Weights of a small encoder-decoder audio transcriber: encoder arch transformer.
Rows from block 6 of the audio encoder of a small encoder-decoder audio transcriber, named by matrix and row number. Rows with one number belong to one neuron. Each number is 128 + 24 x the weight over its row's rms, rounded and kept within 0 to 255. All counts start at 0.
After each neuron's rows are labels from the 100 clips, of 14976, where the neuron reaches its largest size: "top examples" is what is common among them. Only what is clearly more common there than usual is listed. The data: telephone keypad tones over noise or synthetic speech.
# gate: MLP gate (encoder.blocks.6.mlp.gate.weight, 1024x256), inputs 128-255
# fc1: MLP up (encoder.blocks.6.mlp.fc1.weight, 1024x256), inputs 128-255
# fc2: MLP down (encoder.blocks.6.mlp.fc2.weight, 256x1024, transposed), outputs 128-255

gate.258 [162 106 111 119 121 159 134  83 117 144 127 131 122 132 149 136 171 137 139 135 129 142 116 179 142 142 120 128 112  76 104 126  99 195 129 109 128 109 112 108 110 125 132 136 152 135 151  73 132 138 147 143 149 125 160 108 157 149 111 176  86 113 129 102 107 109 135 171 144 170 155 145  96 120 130 115 128  81  81 106 111 135 149 115 111 169 125 149 162 144 145 166 108 151 104 172 143  95  99 102 151  97 107 115 110 172 102  85 153 118 180 127 139 122 128 149 134 129 182 139 168 113 110 106  97 142 167 134]
fc1.258 [111 146 145 152 159 139 104 116 106 152 144 128 146  97 147 125 159 127 122  93 113 123 105 113 125 149 127 142 119  96  94 110 106 124 139 146 139 174 112 128 154 158 135  88 113 136 119 119 115 131 163 219 117 156 100 130 114 113 118 128 116  98 133 122 110 149 147 139 151 115 209 135 144  94 116  95 141 111 112 128 134  73 132 130 143 157 144  81 114 143 144 164  98  90 146 157 153  84  74  99 103 107 115 101 145 136 174  96 134 127 160 131 192 120  96 115 158  79 148 117 144 146 149 131 141 115 102 161]
fc2.258 [149 130  93 149 114 128  88 134 174 113 153 177 123 145 169 144  89 144 147 158 149 121 186 131 122 138 146 102 118 163 132 184 127 142 147 106 138 135 139 134 137 136 114 138 121 141 136 175 126 142  67 147 128 128  95 170 130 136  86 129 138 116 150  44 129 145 145 113 125 101  94  80  95 120 108 109 110 146 119 138  96 166 125 146 133 151  98 155 114 184 109 112 144 105 145 104  94 110 145 117 141 131 136 108 163 124 103 161  94 150 150 104 155 158 108 136 150 149 120 154 107 111 114  97 119 171 145  99]
top examples: key "*"; key "B"; last key: *

gate.507 [156 116 131 144 138 110 103 105 175 126 118 135 129 105 114 125 146 105 111 125  63 170 168 172 102 140  77 152 143 136 136  83 124 103  88 114 130  83 130 128 107 124 153 148 136 158 167 113 102  99 131 145 126 124 121 152 141 112 118 113 107 103 114  68 112 118 129 155 133 118 152 106 101 131 129 182 116 119 118 164 100 156  84 136 114 153 125 170 116 137 137 154 100 164 153 114 112 125 133 118 101  97 142  90 121 130 114 123 147 135 149 130 111 105 126 127 117 129 104 168 141 154 125 130 103 157 163 109]
fc1.507 [161 129 122 176 119 130 100 136 151 108 109 179 107 101 147 152 119 125 138 123  88 144 143 138 104 155 122 165 119 128  96 118 121  97  90 116 155  88 170 136 137 101 165 162 130 155 159 107  90  79 122 124 160 108 176 121 108 105 161 101  96  95 103  99 117 120 155 149 127 121 138 135 108 117  84 183 158  99 133 140 148 117 105 166 104 145 162 156 147  99 146 141 125 153 144 104 132  94 138 112 101 117 153 102  99 128 124 127 118 121 154 159 111 132 119 120 116 125 129 130 147 123 130 165 121 143 118 134]
fc2.507 [144 136 153 154 130 143 124 132 168  78 157 129 163 140 159  96 130 132 122 119 100  86 149  90 161 141 146 143 139 121 125 141 140 122 118  98 104 139 158 126 120 147 180 146 225 151 136 115 120 105 173 110 152 145 140 159  71 134   6 141 105 115 123  99 144  85 154 144 132 148 125  98 138 115 146 150 126 124 150 116  90 119 144  78  93 130 135 153 117 137 124 109 110 133 123 116 139 128 140 129 105 147 128 130 122 119 136 136 123 160 154 120 163 132 177 152 123  96 131 119 113 168 166 187 123 141 151 146]
top examples: number of keys: 2

gate.101 [158 126 158  98 150 146  91 152 111 121 117 124 187 128 130 115 144 124 176  99 172 110 153 139 106 121 131 149 128  97 117 165  74 138  85 122 142 148  98 136 133 131 105 135 121 122 101  94 107 146 144 144 127 149 128 131 137 144 113 142 172 105 107 150 198 105 153 123 111 122 163 118 162  97 106 108 153 145 119 103 107 110 122 148 100 137 131 156 112 148 142 130 128 107 149 165 134 148  91 129 133 119 139 106 105 142 123 178 112 111 163 118 134 136  99 117 129 111 125 124 131 151 130 117 124 110  92  78]
fc1.101 [ 75 115 103 133 101 141  86 133 124 129 167 138  99 120 141  76 108 119 107 112 119 108 112  95 109 111 152 173 102 119 154 111 128 104 189 132 150 142 128 147 170 119 123 123  97 131  87 131 163 114 131  97 128 140  70 156 114 131 152 143 138 125 150 156 135 161 103 145 130 127 136 141 127 154 165 108 176 127 118 102 155 147 146 116 132 131 144 155  95  91  98 101  95  94  94  89 134 127 153 135 125 144 163 107 147 121 157 122 129 135 133 112 175 106 134 142  89 164 145 133 140 172 136 139 146 125 117 159]
fc2.101 [200 117 156  80  75 133 164 101 144  96 142 156 126 116 124 120 104 107 105 161 131 119 110 101 128 120 168 151 170 104 140 136 169 139  98 144 137 112 132 106 125 108 159 152 118 115 154  80 112 118 150 139 148  86 131 102 116  82 164 112 145 133 124 198 160 141  96 140 141 164 164 162 138 124 116 141 137  86 137 143 120 134 121 136 102 112 116 118 106 162 137 125 102 162  96 147 130 130 142 148 140 149 140 167 153 175 104 144 145 129 124 128 124 132 135 133 144 120 175 125 151 126 147 101 103 132 105 128]
top examples: number of keys: 2

gate.30 [169 137  95 158 143 140 175 112 134 112 106  94 129 104 137 146 161 142 138  85 123 177 188 116  80 109 104 147  90 104 145 112 129 103 127 101 139 125 103 133 131 121 139  88 112 116 138 110 103 111 157 146 164 110 124 150 121 152 136 124  97 110 150 120  96 130 148 146 166 107 114 150 163 109  95 177 114 117 131 134 107 119 103 160 121 160 179 146 115 155 110 186  95 118  90 148 148 109  90 148 155 125 105  94 103  91  95 130 124 101 115 138 132 140 121 150  90 113 142 143 167 149 127 122 162 128 137 149]
fc1.30 [126 135  80 122  97  88 115 135 165 148  90  98 147 151 117 144 122 139 123 107 102 152 141 122 120 150 149 177 149 144 143  93 143 133 167 113 125 117 142 151 102 134 112 113 112 164 135 139 170  72 107 154 117 129  86 127 153 111 144 128 138 146 143 109 101  94 119 127 103 110  96  93  93 170 107 114 142  74 134 130 104 151 119 148 157 117 121 142 132  97 121 147 107 148 108  97 153 162 149 149 152 133  84 157 137 127 118 158 151  88  94 136 105 132 155 173 181 120 133 142 116 122 174 113 128 104  91  80]
fc2.30 [127 105 189 125 136 102 120 149  85 114 163 117 120 104 118 124 142 144 106 125 147 106 140 154 101 115  90  63 123 160 129 138 158  84 107 162 116 125 126 122 117 168 165 121 124 100 110 120  87 112 158 140 144 125 136 119 131 114 131 146 122  99  94 186 107 118 152 154 104  88 166 140 122 116  90 127 127 108 149 139 103  98 129 152 154  90 114 131 106 140 157 191 119  72 145 131 136 110  84 168 110 117 144  94 123 143 112  93 143 132 146 135  99 135  99 148 115  78 157 101 146 149 113 151 160 100 132 139]
top examples: reverberation; key "3"; key "7"; key "C"

gate.234 [126 155 126 138 143  92 121 117  99 114 110 113 127  93 140 136 139 134 132 142  67 107 124 105  90 128 127 164 115 108 124 136 108 127 109 139 139 143 152 129 111  84 103 123 180 148 129  73 145 124 139 128 142 121 161 128 172 145 128 148 121 138 126  85  91 146 125 139 145  85 116 181 150 160 139 116 132 126  64  98 140 107 113 125 148 144 126 123 136 123 148 101 161  93 114 138 162 141 142 120 166 137 115 135 161 148 108 120 115  85 176 132 157 157 110  69 144  93 138 113 146 134 157 134 112 113 118 147]
fc1.234 [126 113 131 117 119 129  94 118 130 149 102 139 142 143 142  96 107 113  96  92 172 115 126 124 184 132 164 115  95 123 116 111 133 127 121 151 116  88 100 104 156 117 103 105 135 115 144 140 151 119 113 127 134 114 136 147 140 135 140 138 131 146 140 191 153  90 153 110 136 160 116 168 106 134 134 101  78 132 128 128 126 118  51 110 126 150 143 109  95 136 109 145  90 150 136 107 114 153 144 152 141 125 128 146  91 131 161 156 126 136  96 156 100 133 133 164 171 145 101 158 102 121 127  96 122 141 110 160]
fc2.234 [171 116  94 116 145 108 117 119 132 132 114 120 131 117 108 146 151 162 150 128 108 144  93  97 198 139 143 101  81 143 142 122 149 148 129 114 135 124  96 128 104 136 134 154 164 108 147 108 153 116 137 128  70 121 164  80 104 115 169  98 141 126 143 150 140 123 118 121 129 103 113 110 130 114 136 130 114 140 152 123 119 135 108 115  98 121 135 109 109 122 139 146 121 134 141  78 119 113  74 170 153 168 111 144 132 119 157  65 137 132 119 133 163  97 118 133 155 107 161 148  78 160  84 162 144 146 114 152]
top examples: key "*"; reverberation; number of keys: 9; clipping

gate.250 [116 155 106 133 142 141 135 150 126 126 157 118 132 150 114 181 124 132 145 105 134 173 102 135 162  82 147 154  91 106 160 174 145 107 184 125 126 136 107 138 121  84  79 134  82 152 163  77 167 102 123 144 141 125 101 159 110 118 138 166 129 107 127 133 144  79 115 144 157 127 148 114 170 125 147 106 113 120 112 119 111 143 139 112  96 140 132 106 141 138 121 130  75 140 120 162 156 118 137 155 146 159 129 107 101  90 110 180  88 129 133 104 159 150 154 140 139 127 164 152 134 130 167  97 167 141 101 154]
fc1.250 [182 125 111 138  98 107  99 123 169 116 134 117 130 139 133 136 141 130 148 140 100 157 103 146 124 125 114 142 146 172 115  85 150 128 103 157 122 116 145 140 137 146 154  97 138 169 102 159 121  99 109 151 184 120 161 145 132 117 132  77 110 123 155  59  56 111 108 137 116 132  84 146  86 149 113 153 110  77 123 128 104 100 123 154 125 104 139 148 135 113 114 150  60 139 146 112 109 128 100 112 113  92 124 135 130 160 126 116 129 131 119 141 108 103 118 116 141 178 172 131 104 171 109 123 115 102 110 101]
fc2.250 [126  64 119  93 143 131 147 132 122 138 109 113 118 149 122 110 132 145 142 111 181 140 134 210 135 102 116 121  69 139 147 104 181 120 135 152 145 114 120 123 135 161 157  83 140  93 170 154 125 120 154 124 118 112 144 136 127  99 133 126 114 113 100 136  90 118 152 153 118  96 149 120 122  98 148 147 110 153 125 140 127 128 107 133 138 125 129 131 137  98 128 134 164 130 151 159 103 145 104 133 152 118 135 136  83 117 141 136  92 159 100 128 157 192 102 136 133 125 142 108 126  96  89 117 148 156 122 151]
top examples: key "8"

gate.701 [137 155 120 151 149 134 113 140 103 114 122 136 138  82 154 156  70 123 129 126 116 105 141 102 117 145 126 156 153  93 125 145 141 102 133 123 108  96 141 147 143 130 133 136  95  74 126 137 135 135 151  99 114 160 111 132  90 127 121  99 159 108 104 121 127 145 206 119 138  85 162 107 134 117 144 195 131 125 140 119 112 126 100 116 126 144 150 115  96 142 140 114 107 164 127 125 130 118 149 131 141  94 111 122 149 117 146 137 145 116 169 120 144 113 141 171 112 117 147 129 165 147 164 177 166 126  91  99]
fc1.701 [119 136 106 110 123 104 143 129 117 129 104 122 125  77 123 121 126 104  86 122  78 107 135 127 146 139 111 120 159 116 124 114 125 133  95 133 179 173 155 104 105 133 113 151 124  84 132  97 123 110 136 144 147 114 178 119 152 173 118 138 184 112 150 135  86 119 120 172 155 160 139 131 119 105 133 164 156 111 112  92 105 143 129  80 143 133 166 103 133 169 148 114 150 134  57 148 141 106 154 162 133 116 126 168  98 122 164 121 128 131 139 153 137 152 111 148 125 115 103  98 133 188 121 150 123 115 121 108]
fc2.701 [113 141 175 111 130 142 124 122  84 140 130 153 141 129 133 133 122 114 130 125 141 109 138 187 117 100 101 126 137 176  88 145 123 100 131 128 106 173 109 141 141  99 130 123 183  90  94 111 134 122 144 113 145 107 125 142 150 150 109 142 150 139 124 155 150 130 129 139 123 144  94 117 142 122 146 143 130 126 156  76 147 147 126 118  99 142 105 152 133 117 110 133 127 131 186  99 114 145 171 146 112 110 116 128 134 104 133 154 136 110 125 184 108 148  83 145 151 149 121 162 122  96 152  78  80 129 102 158]
top examples: key "8"; first key: 8

gate.510 [160 127 122 116 113 131 168  91 179 167 168 129 144 156 154 159 100  98 158 125 128 168 161 142 122 115 145 140  99 118 133 148 126  96 203 132 158  89 123  91 142 120 110 139 115 166 155 111 125 109 108 164 120  90 119 121 142 133 123 104 120 109 107 116 103 125  54 115 127 123 129 128 135 107 163 111 133 105 119 184  70 127 148 146 130 130 140 115 146 108 146 127 160 133 100 143 150 147 141 118 146 116 110 111 156 147 119 172 125 131 129 158 129 129 157 151 121 132 104 141 112 141 141 108  91 151 132 132]
fc1.510 [111 124 129 137 122 160 126 124 126 107 110 140 133 120 114 136 141 123 124 151 121 141  87 102 160 121 135 149 137 110 112 134 110 124 129  91  96 155 139 124 142 113 140 173 148 140 156 127 110 152 124 112 123 154 140 119  89 100 136 136  81 118 137 148 173  96 158 142 137 107 122 124  97 158 111 150 126 142 148 103 156 139 135 115  62 127 146 126 169 109 126  66 121 136 110 146 125 170  90 184 103 112 155 142  90 119 156 121 131  99 163 154 143  83 161  81 112 149 186 134 126 132 121 137 108 168 110 133]
fc2.510 [108 172 105 119 139 143 106 129 147 107 163 139 149 108 179 131  96 116 109 124 113 131 119  71 151 123 164 112 144 152 165 135 108 111 113 163 154 122 119 139 126  97 100 120 108 145  84  75 158 114  98 150 150 129 136 117 131 130 135 134 151 103 110 114 168 129 127  87 113 117 135 112 130 139 141 151 127 138 162 147 177 145 148  68 117 117 151 143 145 129 105 119 114 125 111 154 121 125 133 121 105 151 182 148 125 164 157 146  75 120 159 122 124 116 167 114 132 124 128 144 120  96 143 104 157 171 153  94]
top examples: reverberation; number of keys: 9; number of keys: 1

gate.595 [170 137 133 144 148  81 129 152  95 112 108 125 120 166 145 130 153  99 162 133 111 125 138 139 128 103  95 130 155 117 105  94 135 122 101 128 108  77 101 106 163 142 145 114 138 170 116 125 113 109 131 159 121  78 110 114 140 134 129 101 159 128 140  96  88 111 194 158 140 115 117 146 167 125  92 120 151 103 121 159 177 113  85 152 136 152 149 157 150 120 128 143 102 157 131 138 111 157 118  91  87 117 115 112 129 126 114 122 136 137 136 196 157 121 114 130 131 101 161 162 131 138 137 116 129 108  85  77]
fc1.595 [ 78 124 103 131 118 159 159 145 136 115 128 133 124  74 145 136 107 141  74 104 115  75 136 128  86 109 159 158 156 108 144 132 107 118 148 166 109 125 111 141 101 124 105 137 136  80 167 129 171 139 111 118 101 154 128 136 115  96 126 107 155 135 126 176 181 131  90 134 111 154 132 117 108  88 156 117 109 128 135 112 127 117 129 106 123 121 139  83 104 192 131  90 146 135 126 146 154  85 162 135 141 135 157 177 131 104 116  86 123 140 150  96 134 115 122 140 141 136  82 148 130 109 125 145 134 151 127 151]
fc2.595 [ 99 124  78  68 114  96 131 114 134 102 140 138  98 122 115 144 152 112 109 122 118 150  97  82 151 116 125 113 163  94 131 120 140 133 118 152 134 119 144 131 112 108 141 106   0 114 111 123 123 109 149  64  96 124 135 127 137 127 224 134 145 128 120 116 143 146 148 121 129 116 164 141 143 116 128 136 131 107 151 166 166 153 130 131 142 113 118 109 134  94 161 104 139 125 147 136 135 102  64 124 103  98 140 115 133 126 143 138 125 135 115 130 144  88 142 100  95 126 188  83 133 134 127 136 120 151 143 124]
top examples: key "8"; last key: 8

gate.378 [125 150 151 134 143 138  82  92  96 131 130 104 145 134 178 142 134 180 130 140 127 139 155 206 101 133 114 176 166 148 113 172 116 149 163 150 115 118 144 129  97 170 143 149 151 159 154 130 142  78 146 115 114  98 155 127 116 117 145 115 131 140 117 119 144 130  96 130  66 136 144 105  94 119 131 119 149 129 118  98 108 148 138 148 146 132  79 114 111 111 173 147 138  94 153 119 176 138 170 110 155 149 118 120 134 133 136 150 176 105 137 118 115 108 125 170 203 127 165 122 109 150 140 113  99 104 147 143]
fc1.378 [146 164 127 117  98 152 122 134 163 107 152  94 179 156 104 113 173 147 113 125 113 117 150 131 134 164 126 124 138 114 132 137 134 138 125 113 119 125 151 132  96 163 128 133 126  87 138 139 148 158 129 120 107  87  88 179 141 113 126 133  98 142 149 109 144  91 134 169 123 123 119 115 103 125 147 107 132  95 123 112 147 132 128 147 150 131 103 112 131  95 138  82 117  87 123 136 150 173 136 101 119 134 115  91 172 106 121 113 130 123 176 119  96 141 133 121 179 143 166 192 126 122 141 156  86 145 140 129]
fc2.378 [156 123 104 145 132 118 142 110  91 175 153  94 137  78 113 120 156 121 122 151 118 136 130 165 133 136 135 137 118 174 139 142 142 116 101 109  90 103 136 130 134  61 159 117 120 135 158 129 120 132  96 152 145 158 126 136 145 108 129 152 146 141 141 143 118 135 169 117 113 147 163 116 144 109 107 120 126 163 162  40 122 146 147 142 133 130 148 104  87 126 134 120 159 107  94 115 110 150 129  98 157 134 135 123 146 171 130 134 111  98 135 122 194 105 125 109 114 119 169 129 141 132 116 139 135 111 147 123]
top examples: key "8"; mains hum; last key: 8

gate.45 [137 142 120 112 145 157 107 147 167  78 173 136 121 110 146 123 139 132 192 123 139 143  96 123 121 119 117 145  94  73 124  87 132 153 148  68 136 111 120 110 137 104 127 153 121 118 162 128 153  71 150 164 149 130 139 143 112 129 130  75 153 131  73 129 108 104 157 110 133 119 120 154 107 120 171 160 148 106 111 178 105 132 121 126  93 132 168 149 124 151  95 146 164 139  81 142 166 104 134 127 173 112 160 152 152 130 133 122 114 162 123 126  85  93 119 152 130 142 131 153 164 122 124 151 165 105 139 105]
fc1.45 [130 140 148 149 126 135 107 117 104  79  92 105 115 110 134 145  95 116  96  97  98 118  71 108 131 131 103 145 149 130 106 156 140 110 133 107  98 151 123 125 145 153 153 139 131 113 133  95 123 156 182 130 118 130 121 117 134 147 122 145 111 172 158 124 162 105  95 152 154 153 152  83 157 135  72 105 140 125 145 104 119 147 106 152 106 139 138 136 112 148 115 139 120 163 175 155 128 119 135 158 103 110  74 173 168 132 117 124 156 157 109 118 108 164 118  73 158 125 151 132 109  94  95 160 162 143 110 115]
fc2.45 [146 124 101 133 142 153 157 129 143 117 122 165 143 127 115 151 134 157 120 116 160 111 143 109 102 152 107 142 129 159 144  76 136 117 137 156 124 131 108 120 143 115 169 137 111 127  94 182 148 121 122 131 121 118 146 172  86 117 102 128 133  80 142 152 137  86  72 178 126 128 127 151 119 116 118  83 103 122  97 167 122 126 180  89 158 125  83  92 124 142 144 159 113 129 115 103 137 129  85  92 126 114 117 113 106 175 156 144 180 150 108 115 115 111 110 145 157  71 167 120  99  91 126 147 132 146 119 118]
top examples: key "8"; reverberation

gate.50 [140 144 133 131 114 144 134 123 144 156 134 160 124 109 168 135  89 114 174 125 102 126 130 143 120 172 167 102 155  73 117 120  92  93 144 131 157 135 131 138 125  65  93 149 128 137 144 119 154 125 120 131 144 140 122 129 145 144 129 161 126 114 148 118 115 111 118 107 124 131 107 129 117 166 148  73 143 135 122 186 127 140 130 136 135 140 128 152 129  73 116  87 141 161 101  64 130 152 151 114 186 117 125 152 125 178 132 141 146 125 106 118 129 132 128 132 145 134 100 160 126 101 115 127 107 151 125 134]
fc1.50 [124 112 131 131 129 104 139 139 144 137 113  83 121 102 163 112 123 134 131 136 105 151 150 121 120 120  97  94 127 139 145 110 171  92 157 143 173 138 117 134 108 111 136 116 134 108 105 135 128  94 126 155 160 138 104  86 108 146 101 134 105  87 144 136 122 119  99 183 148 131 115 111 113 145 138 118  80 117 141 161  82 109 130 120 153 137 165 101 141 141 141 142  50 133  75 121 147 128 134 107 145 160 134 147 156 135  92 126 128 142 142 129 128  99 154 162 137  84 108 170 125 131 148 105 165 145 113 104]
fc2.50 [138  75 131 124 125  96 143 155 110 110 155 131 138 118 131 125 162 172 123 106 147 133 150 149 145 124 136 149 107 124 143 131 152 121 131 140 127 163  81 130 109 119 140 122 157 100 119 157 114 158 111 156 104 104 122 126 145 138 115 148 115 129 144 154 133 127 110 100 182 115 102 122 115 137 108 108 151 136 145 119  87 148 135 153 115 117 156 109 146 162  73 138 152 105 133 118 121 113 161 179 147 132 141 117 127 106  81 128  80 118 162 147 116 148 121 113 135 169  98 128 124 153 123 134  95  96  93 132]
top examples: reverberation; key "1"; number of keys: 9

gate.591 [116 121 156 104 121 108  93 171 160 126 123  83 130 141 136 158 126 133 129  84 115 140 147  97 131 157 153 136 153 117 112 154 124 148 138 140 108 138 134 145  72 130 120 132 118 115 112 120 145 129 126  96 158 134 136 128 160 146 150 104 117  91 130 121 114  61 128 141  91  96 160 107 118  55 104 110 116 128 159 158 143 175 133 110  91 127 148 119 128 122  98 163 108 163 140  98 152 124 163 135 161 127 150 112 157 127 118 118 136 111 138 113 112 127 123  98  97 130 126 118 116 171 126 130  86  63 156 145]
fc1.591 [139 145 152 145 128 147 144  94 166 140 124 114 102 110 132 150 155  93 117 144 134 181 120  93 151 146 152 129 152 148 126 129 101 137 146 139 152  96 125 118 124 104 142 143 151 129 102 123 128 133 165 112  83 125 129 149 119 110 111  95  72 105 170 131 102 121 119 159 111 149 117  91  70 132 163 104 104 112 136 118 137 137 158 132 108 151 143 174 148 102 134 131 154 135 115  86 157  90 146 114 133 107 101 129 150 155 127 107 180 135 116 137 133  92 101 151  72 130 141 118 105 113 147 158 109 118 131 110]
fc2.591 [114 139  73 141 153 121 104 107 178 150  97 122 117 177 122 142  72  83 167 136 123 135 117 140  88 148 125 120 118 124 130 116 146 100 139 140 165 130 122 100 130 150 138 120 114 139 143 172  87 136 135 111 138 108 144 153 114 124 169 139 136 141 154  56 139 120  47  92 120 109 100 130 148 138 138 152 148 165 146 108 106 165 104 124 127 121 123 101 151 136 121 139 156 122 147 100 137 100 122  95  74 112 136 169 137 126 152 175 121 139 150 158 112 129 135 156 146  99  94 107 149  95 144 158 130 115 103 134]
top examples: key "*"; number of keys: 9; first key: *

gate.375 [103 111 112  97 132 108 121 108 114 128 126  96 136 103 111 145 152 147 144  90 144 134 151 112 106 151 148 150 105 144 165 144 162  96 170 120 147 154 104 151  92 130 166  84 115 115 171 118 142 109 142 130 115 116  96 125 130 139 131 130 150 128 137 154 103 129  98 122 117 119 149 151 161 117 133 120 145 116 181 140 103 166 168 136 121 133 160 121 101 102 125 165  87 103 120 131 172  86 106 150 166 140 114 145 205  73 127 148 123 108  88 146 124 143 118 140 100 102 147 112 104  92 161 117 131 107 107 142]
fc1.375 [111 116 166  93 143 143  94 117 110 104 149 134 129  86 117  91 123 115  99 130 123 129 124 126 121 151 182 127 115 136 135 169 111 118 142 138 124 106 108 124 120 112 132 156 146 100 147 128 143 126 129 112 102 124 161 112 119 100 120 147 157 128  87 167 175 140 128 112 110 124 172 165 124  86 128 130 117 169 148 130 143 154 170  94 120  94 115 118 101 116 157 103  98 111 186 151 118 121 151 129 136 145 157 145 134 134 119 127  97 173 139 108 137 138 113  90 113 125 116  75 101  83 116 162 120 149 165 153]
fc2.375 [111 180  77 184 138 180 177 132 113 124  99 131 152 132 160 167 124 162 139 130  76 123 136 130 132 125 147 105 138  92  92 150  93 157 131  98 123 140 143 135 154 131  90 188 114 129 108 104 118 162 112 115 127 153 152 150 124 139 126 164  95 154 140  85 121 112 127 118 144 126 108 127 109 111 109 113 126 118  83 122 151  98 147 119 122 110 112 126 137 141 110  94 156 142 106 127  98 144 173 117 136 139 137 147  90 162 107 136 149 123 189  94 166 155 147 131 139 150  91 156 147 116 153  88 129 116 140 160]
top examples: key "8"; number of keys: 8; last key: 8

gate.496 [126 154 166 120 141 100  95 172  98 127 141 148 142 120 181  85 144 146 143 149 125 127 124 141 107 125  93 102 153 142 116 161 113 109 114 148 117 109 122 123 133 138 178 141 132 101 114 113 121 122 128 108 140 153 131 101 139 151 118 183 139 133  97 142 112  93 134 154 114 143 160 106 125 136 143 120 134 118 110 125 128 159 162 121 146 147 136 147 124 134 131 130  95 150 169 184  94 106 116 135 131 115 125 144 146 164 116  85 120 112 144 157 130 101 107 108 134 117 121 138 137 167 136 133 113 131 147 124]
fc1.496 [ 92 134 158 112 114  96 140  93 159 154 145 113 118 138 129 115 172 169 134 100 128 143 146 110 120 131 129  69 143 180 121 115 155 130 131 150 130 131 114 146 127 111 122 117 147  92 112 109 131 105 121 158 143 104 150 128 149 132 111 130  81 136 144 110 119 130 110 156 135  92 175 101 124 147 129 137 150 164 119 159 140 107 111 150 144 176 130 155 160 132 145 147 117 123 113 131 149 106  48 102 148 114 124  92 151 107 136 119 106 105  72 155 111 110 126 142  83 110 189 116 106 141 131 161 143 122 127 116]
fc2.496 [115  85  70 114 140 154 135 108 120 113 126 122 145 135 125 128 104 122 168 123 180 134 126 163 134 136 124 145  92 156 141 146 131 125 143 123 122 149 148 127 135  80  96  92 118 111 135 113 136 141 117 141  81 123 146 192 138  82  78 145 125 149  86 103 139 142 115 116 148 127 117 125  99 120 124 138 139 122 113 115 100 127 136  77 123 112 135 106 118 158 137 118 121 107  92 163 128 124 111 144 109 126 154 127 106 125 112 153  79 146 130 114 129 153 151 118 134 117 174 106 135 110 119 117 120 137 174 140]
top examples: key "*"; number of keys: 9

gate.556 [145 129 111 133 183 147 168 142 133 129 109 154 111 136 149 118 141 141 121  95 128 153 163 124  67 130 129 124 105 130 152 160  81  71 123 116 139 108 142  73 136 131 112 170 117 101 145  32 136 103 131 109 157 128 149 130 139 179 139 151  93 120 130 121 135 121 152 179 110 104 144 162 142 108 142 110 138 129  98 142 125 127 128 109 148 151 123 105 146  97  88 141 120 114 107 149  70 124 116 100 139 144 142 142 136 141 110 119 125 108 154 122 124 156 112 141 131  86 146 119 127 125 108 146 118 134 120 208]
fc1.556 [ 99 147 104 116 127 113 146 120 127 135 113 118 138 107 141 146  56 143 125  82 133 100 124 120 142 201 130 182 122 131 188 158 164 110 131  85 126 143 124 121 106 120 136 124 101 126 137 128 139 135 139 128 109 162 108 123  93 134 146 105 111 109 148 132 145 131 108 136 104 120 107 128 125 131 168 148 190  84 174 128  85  99 161 138 107 144 171 119 125 132 126 157 120 137 116 109 151 110 152 104 125 110 109 134 131  80 152 169 134 134 135 123 130  77 156 181 148  88 134 141  99  97 167 109 111 135 134 144]
fc2.556 [133 120 154 122  33  70 100 119 107 122 161 109 137 113 109 170 126 107 138 130 134 122 122 127 136 114 114  92 132 126 116  96 158 128 119 174 137 152  97 151 141 132 144  86 124 135 107 163 115 125 158 140 120  99 117 113 133  78 137  95 152 137 122 171 120 137 124  70 138 122 149  92 130 156 108 161 113 129 136 146 108 115 113 151 125 144 122 158  94 135 191 145 125 136 141  93 175 118  99 164 129 114 140 100 152 124 132 103 158 156 106 144 112 128 115 128 124 125 117 127 134 124 136 133 144 120 131  65]
top examples: reverberation; key "1"

gate.748 [115 144 100  76 142 106 119 133 108 110  98 110 149 153 132 152 136  98 155 103 123 113 102 119 131 162 153 132 128 117 149 104 133 136 117  70 102 100 137 127 115 139  89  85 108  97 130 142 156 126 138 121 116 146 150  73 188 126 155 146 143  91 147 187  92 131 135 119 169 101 147  86 117 128 116 146 109 168 110 115 125 116 127 160 108 137 111 105 125 149 146 104 117 115 111 174 142 105  97 122 149 115 145 130 147 158 162 113 128 133 115 146 148 147  91 107  73 110 132 147 148 172 103 157 137 117 115 178]
fc1.748 [166 141 165 118 126 123  86 125 164 118 162 135 119 144 135 104 159 140 138 148 138 186 175  85 149 189  97 143 100 120 120 146 135 139 126 147 120  99 120 139 116 157 141 138 123 135  83 154 131 128 116 153 127  95 112 104 102 141 126 136 129 154 157  38  83 137 122 146 136 143 126  97 112 153 118 151 130 138 141 148 127 121 105 140  90 113 128 117 165 159 122 158 110 140 118  92 164 147 169 134 139 140 125 122 123 126 100 108 130 115 128  87 136 111 139  97 103 141 107 134 126 120 129  84 165 138 140 162]
fc2.748 [ 95 131 150 123 107 103 124 136 155 197 108  99 145 164 145  90 155 110 153 134 136 141 112 155 118 117 140 166 130 125 152 128 137 116 107 145 134 147 141  87 119 158  78 128 132 121 164 117 132 125 119 138  95 121 115 150  92 154 136 133 134 124 123  90 113 140  96 130 132 102  87  90  83 129 100 108 137 124  79 100  85 125 114 124 133 103 143 112 124 143  84 106 110 111 152  92 126 135 164 166  81 154 156 107 105 129  61 134 140 154 142  96 102 111 147 111 140  84 139 111 137 145 121 130 130 119 132 141]
top examples: key "*"; first key: *; clipping